{
  "train_examples": 95000,
  "parallel_block": false,
  "drop_path": 0.15,
  "grad_clip": 0.5,
  "ema_decay": 0.995
}
Rows from block 4 of a small image diffusion model, named by matrix and row number. Rows with one number belong to one neuron. Each number is 500 + 40 x the weight over its row's rms, rounded and kept within 0 to 999. All counts start at 0. Numbers have three digits each.
Before each neuron's rows are labels from the 100 images, of 14848 (inputs lightly noised), where the neuron reaches its highest value: "colour at peak" is the nearest of a few named colours to the mean colour under the peak. Only what is clearly more common there than usual is listed. The data: reaction-diffusion patterns (Gray-Scott). In brackets: how many of the 100.
# fc1: MLP up (model.blocks.4.mlp.fc1.weight, 512x128), inputs 0-63
# fc2: MLP down (model.blocks.4.mlp.fc2.weight, 128x512, transposed), outputs 0-63

colour at peak: green (40)
fc1.477:464556613495592505505504462524498466534484490514505464515511441535482532521581474541508453446481502456449548494534565526389446485489579541471473517462488477495442541521503466496509426546511502
fc2.477:478509452495462463520462536504469574505441511464462574524508500547480501519488502455458499526584480487636473458562488483563447572560392523472516527487503481500518509496545464515432592473472499

colour at peak: blue (43)
fc1.486:489546492519498541544499462470522509496481524529514412578562537479504491538513461497438503508498537543548527502484487449470532501500436496494459513531510486475524442419496467430525429545523600
fc2.486:492503560529464586562474525469514539496513513444448553542531466561468492511495489534509523537501483560486488496457500532472517513482474475460497548461470552450561482509554495492523444508544509

colour at peak: red (63)
fc1.328:522442520494548458531481429476509512484563571544465534510523550547475507497501502493493507587466510502520492493519506465491529594451463477477485484500506550552423529548503508494416444509559500
fc2.328:538467491484449436510567478485502512523539503496549481456517560555448515527565496488478528487554453498524487510481469554515469450503526500470497508565507528509506406477556468459560495466539483

colour at peak: grey (47)
fc1.501:497444438544438460461510510527495536475526469466516514548531440472504553523492527473443508472593596551506521489542602537557466563497518552513525489477510551475415432507466492473418499491466565
fc2.501:541511489425521505478430473529528507480477532488493505497504540495553486523499461566481439483433425413523472478464423534459516506519536485523456569573488457467556586534480532458505463521498498

colour at peak: white (38)
fc1.351:487465538523485458501491434434460485481568461552552477479539461464504496481558428556535495486502546521446524503548486525587479508575511484492478535610483501538452501476453468473537527478515539
fc2.351:510515480541469442514541442572485502487480501493542467523574440439549469467492464487475475518435480458502465554591483523550525449505453497479477524568474477484512512597538497492452484518444483

colour at peak: brown (67)
fc1.329:565487462544569485484468481497563481477498571493424538514503463462461487415579490469567504464553516518462495494517564575466473522578461537462468468470583499550515542494485493546510540563480511
fc2.329:549538420541526504462508446481500482459528542438454521535519528538474436557545529387517509439485503556628509502509527515529490480485500550473549483477578500575517541503468451486487561497467418

colour at peak: brown (75)
fc1.324:512474448484490508498501551546619460556439546530541560449537476515559578540485450487497510485536550525462439537470502548431468505442537508513502582518428494501533551473428477452478479505548546
fc2.324:479561511466483522526597473484470512477485495450498459549428486534497456440423577441394497450528511546509550494535542530552505451516463472547526496545485476504478492519498445563521587529542483

colour at peak: pink (30)
fc1.312:553491506509484487418533497497497551488585493469430454464518539460528508531548412501550486495480482548517493555477518471567448616537491533443451474470552489444405558589465489441485552522485525
fc2.312:453484490458464511553496521520469520481470523521475534524508418536453513459464588476474528498485443441509534498461437542484535470491442497519547533493453446483483554526514451489507426462531494

colour at peak: green (33)
fc1.505:522433553538475502525528503524540463466463447520535453533562470498526535521575470510484540404422528514483556469477517512470471453512488597429514462517467419500583471513473505481544493581524522
fc2.505:484452476471550541471492505507490464524502540502459464433472462432432482534514496615507386581482530551466480550506526424505522499582497515524454527542547469531473505509538478502471450474506464

colour at peak: black (74)
fc1.363:501513519506580519514488505406540511537582523512503529535442512514445468437535440518450539476543475505458459495512499533435482468526563534482514508477466450513531463558530443506500457486509492
fc2.363:497472537500448500494485511553506488469438505471515465494569466530545528535468530514528446537514532447540549508459519462558537587505495509519483495529495556502492534463436540501519528511524538

colour at peak: brown (80)
fc1.7:521507538491491438513469538447476492507516537442538580449538508497521566468467466498506529440573574505504500485580567591444452529548456464556495537502553506571427546471510508419498505534472520
fc2.7:510560450471480486460542486550514516457523531472448525424438524522490447511504478552526487507462466483581492493569493506463505502578454502586521507500506459574534538492482476474586576471517488

colour at peak: grey (54)
fc1.343:536509491527456489601409523522555426475500531522533537551540473484542528548548464451491502423441551522503543502500495581496380468487469480527538543505445460456524451529471511488509463517501570
fc2.343:473494523438520534477555460477542485511499556513477485433450536560452554447502538549427477589482492532471527454512484488438549577499540502476489538528506491536412512520527454526539500556449498

colour at peak: purple (32); blue (29)
fc1.67:493485465568496571478489543494561459540543484509487543448535531447486510525488479565513481440520575514562471459561532509552578529549462537468518503477565485456483457499449561523412499507541523
fc2.67:528484459463470484509452494497481493392466495448511486474458512515480496463476459497489542449534490519519516474534514514511494524494467584567485483512507470549546492469462520495545540522506532

colour at peak: brown (78)
fc1.433:516454496468471477483478549587456490538527464434495562518520520524520440508449457547500515499506516478468515509583483555470462539429526509475532539524553574494386516523494445490490496494534510
fc2.433:504511517552549512558478508477572435458471551511496468564555459457510526517488540469485454501481556578517420487443543517496553437554507506520427492470487426492551476465525534486477465548426504

colour at peak: grey (58)
fc1.366:579490500507527456576475466599512535475574515521456471448479557592499580536535505485513508467565483472469515482557498515411484547540514422520467525526518461474503427496475439474489562495472466
fc2.366:433486548474465509485499506426522444484438543497516562504537475439535481487502557475487469514489540495548536496486487479508518413448538496540478526492481460547489539479543489504503405493518546

colour at peak: black (66)
fc1.374:435474451526499420522502518493503555498524562562511559473507543485522529490534524475475500521529534527531469498492521566516495431557503490570571471580410500460486475451507499481517504535551464
fc2.374:531514544437490552547493550468546528454487445463513526555477523466430533539512430536451533506570498460491524479492512487481514526521558486516497522471456525594466517445450475531465522452455558

colour at peak: brown (65)
fc1.68:545513539414479468575548507481531593482511519519536485559516552563403508568486467502486513549486510499508450432487516521476554503478425464481476465539509501596475502520468469498510509526520489
fc2.68:514562484557563493444529396445546449509471436463477440518452531497539490479484514529434485481537451485447578485546487482547520596510549430483473505534518535501522499491468508515428573522510475

colour at peak: purple (44)
fc1.453:492488475449433456531469542497489533472479618572517508547530497456456535482470507472477516551507466568464529462452479522467513562493452461546530488505426499461476532502491546476429521535447509
fc2.453:510469553442505594475453434461537488509469456452440546433447412489482496504497488516493482462484492478544485520526496473485510499525596524508562524528494474602503472505475507481559495443556555

colour at peak: green (30)
fc1.59:505474570497544537473506452508509498495475516545569542492521441494475500530490476544479564457475482457520427466568520532464532594537545470475522602425512497531501483520496493502511423488545501
fc2.59:467462438530499495499478528487463539514587506532481441487455543479493444566486500466538482483511534459460486483444577545523454460490366497510530439491489485529429550506497470495431499519512485

colour at peak: black (60)
fc1.443:465364464558563524443468501592502557471513545490553531497452519476563484556483605477498542450562562490518493519539531518540440475514541462518502537543434489521511511485474458504492518477466508
fc2.443:546548563440505495537473527462550482486519486505433515493551495535458572479534404542458488516496495459457490499508497471497550539498502457541472513461494519517461484543475558457506494522537445

colour at peak: grey (50)
fc1.435:493579412495505457580558475526482479489525509515470476480477478470485538505494481512509485497545474499489507524542547566518465436450578514542505582504505502478540547527468475499538551427496491
fc2.435:510382560534485548425399513492519512482481520489527523542541477513507404528560467495531458505532462480494473476464474465493485535502456504497496443462447500579488498453558496481439438530513444

colour at peak: green (28)
fc1.295:508524480522485491543532551465509516562508445509513396552497468500514463483526540565515569481547495540489470496469473527581449521573504501494431501523457439502544495407478517534533490492459441
fc2.295:549494572382516513541496537503524545467463488497473541469459504530509576543557401438472463540513536392483478484492456490478545521480520484512553464555476586473487513553530453471501425470530457

colour at peak: purple (27)
fc1.25:534467467511502451474495485463517480540532526508498578487516566523430508501515530486516589481509533582531463488482475594491461533487445494536456446563491479472553461528468583478518538558499455
fc2.25:474460468517491512525504503507521481465509470442438637520415553507545491594517429545458442474505513469539528499527521496535569456450546486515531577496495497557563455464548430503535519481513513

colour at peak: blue (45)
fc1.139:460498499517435503499532549474486463502508507515507502511469435419509497521487498448549494457549525564463478471460534574539495493485523514493482491489387478518551502500497470477547513490406423
fc2.139:521490528433558520517468508484570505493466456472485490457484569551462476488557455508402525540451477456484518510509423568478475557494560467533542554554525558506519511489512480492488456487502473

colour at peak: green (30)
fc1.418:450493468436495496524459529477467463448502502607519467471554503477545527462476493542480498573527503535490520601496463491464497556443533485531510509492549486520497564506462457493510502471489493
fc2.418:549563543530548507534581505484555490552463483448549504577432488473515499494439473478464521487480524467428543466531520449509489511495504519510462491532483523521515469496507545549488555481445488

colour at peak: red (35)
fc1.61:519475499486501477424511545460538453434477565478486522493511495521482439494520490521472518549497503558461513514506499577515514549497459500464517516531543565553396558514456507492419554562549412
fc2.61:473503527577468455524472452472450428500521513468476562536565536462563514542557503470511579497518519494549534490498495514521492520436473450470487475486511573507508433539516503488473545507375464

colour at peak: pink (25)
fc1.108:557479492520521433553600496474572453556520515409500461525476475508472470482432496486448486469489538509530536486521499436560488477517553529514522457484478468436505554526569489508491484492500509
fc2.108:449516535461490598494401531503433558443461512570503537480492516485531528515572471521539490532543490446474454517497519553427495506483495504489475515513474506594497448489428544489441507512488539

colour at peak: grey (45)
fc1.509:413498505452493454414494522461496503519523486518539543527503510471514452463557448510533486405539476507516517503508510524595433528516538522522475528509519581492513548448502446461479436414458553
fc2.509:584544491543461543574456474493456529514477497484465477515483473506450557572400521483462536559456528498482453477494446522432581474470502533495493517468519444512510482554473572491477570560535464

colour at peak: brown (68)
fc1.510:512488517524507471532494481491509513553478481540487437481492426530551481482571510512500452470607504461500468416534518510510502472558516487462492418464523567491547453534560493532520548472491542
fc2.510:496485458514501538465457499476412573589508559505503443556560466504495488467457545472502529540511522492487459515463543482513478524492520512478548456476546508554457507510489448485496469450513546

colour at peak: black (44)
fc1.284:475530461545456470431526446531489438551468557481522508588517534403457543495452500470509485475605432455526509477475521472487531526508512509443561530480490433457476519473545529527529469560549506
fc2.284:523454551454530547525438480480514542483495485507471493462503475512539501500543466543500435512421551496487523538510514504520506520436528533553416459500465549545507494552425533480485464439452510

colour at peak: purple (48)
fc1.170:572470484521476533499474491481527519448522517470469562539530602498458481492535512489433483531483486563479474510466483516457497537545462559425541468484515415518469556529482497492532527509450557
fc2.170:562561549514447536519439472460510543472476471496394540579488519613490480521524422569485471492505497523512495520476476491508520453538431482469554544449506522490515534442525558453523475505525531

colour at peak: purple (57)
fc1.412:519481518521460428504407548507490572452535516532518473565490512427442529527564509490479567556451577515510466471483466521511520538535517509533525518481435484500475561502498519524552560550462511
fc2.412:547535553435527490568507450499465491404474545456472531442514462494531514458496483556480497551475450486560546541523525457485470540524525468515474528463548523541568424469516511467537485475502482

colour at peak: cyan (59)
fc1.385:408480439491406475561548400485534509493493499465485469435509496478485581455485524608562484497502533516540470482561531447517444476509479523518449516543572485460520479544534588465533492468424479
fc2.385:566502562519555584456482593537490472496555512554476469513469475501479464539535474444484480541514477558507516515438432569474495488423440493518536542465471466504454426429502435495450566482511539

colour at peak: black (50); green (30)
fc1.304:546553486512453486492492494590482486466478502474473498445490492452538487457469538532553457488512469489471569472497491456550511475478549559537501450489482587472553526513462503547471537484526489
fc2.304:467491524480535521499511574439568488520510469518495470550523539511485524505548466516446463511526527464438450500476494528501511513543502452510493489550469426530394486481538528451508417489513466

colour at peak: black (53)
fc1.288:513487458450519444450436426529497456575467562520510505475509480568547500472501456461549509519454485513472498532475503456552476453486417517495472568518477468506561424540456507509538460514536507
fc2.288:479554492520535584411496523496542505501510485496486527535526511489484440496462548486455504483521491534468573437519526496414568530457467477519520484465503487488488548497522549546498635540511517

colour at peak: green (60)
fc1.52:508536485460462453488490511578444505470443473515470425470499496451504531532523522551567460475460538464508552498557593577457475476462500491564491538531518516532494552462496455488568471553513483
fc2.52:534483548472552517522506530415518455500530530513517521566444512574456542498555418454515555511561531577430426499432436445521476541517508506509467514472456424495478437490537515441469484439556511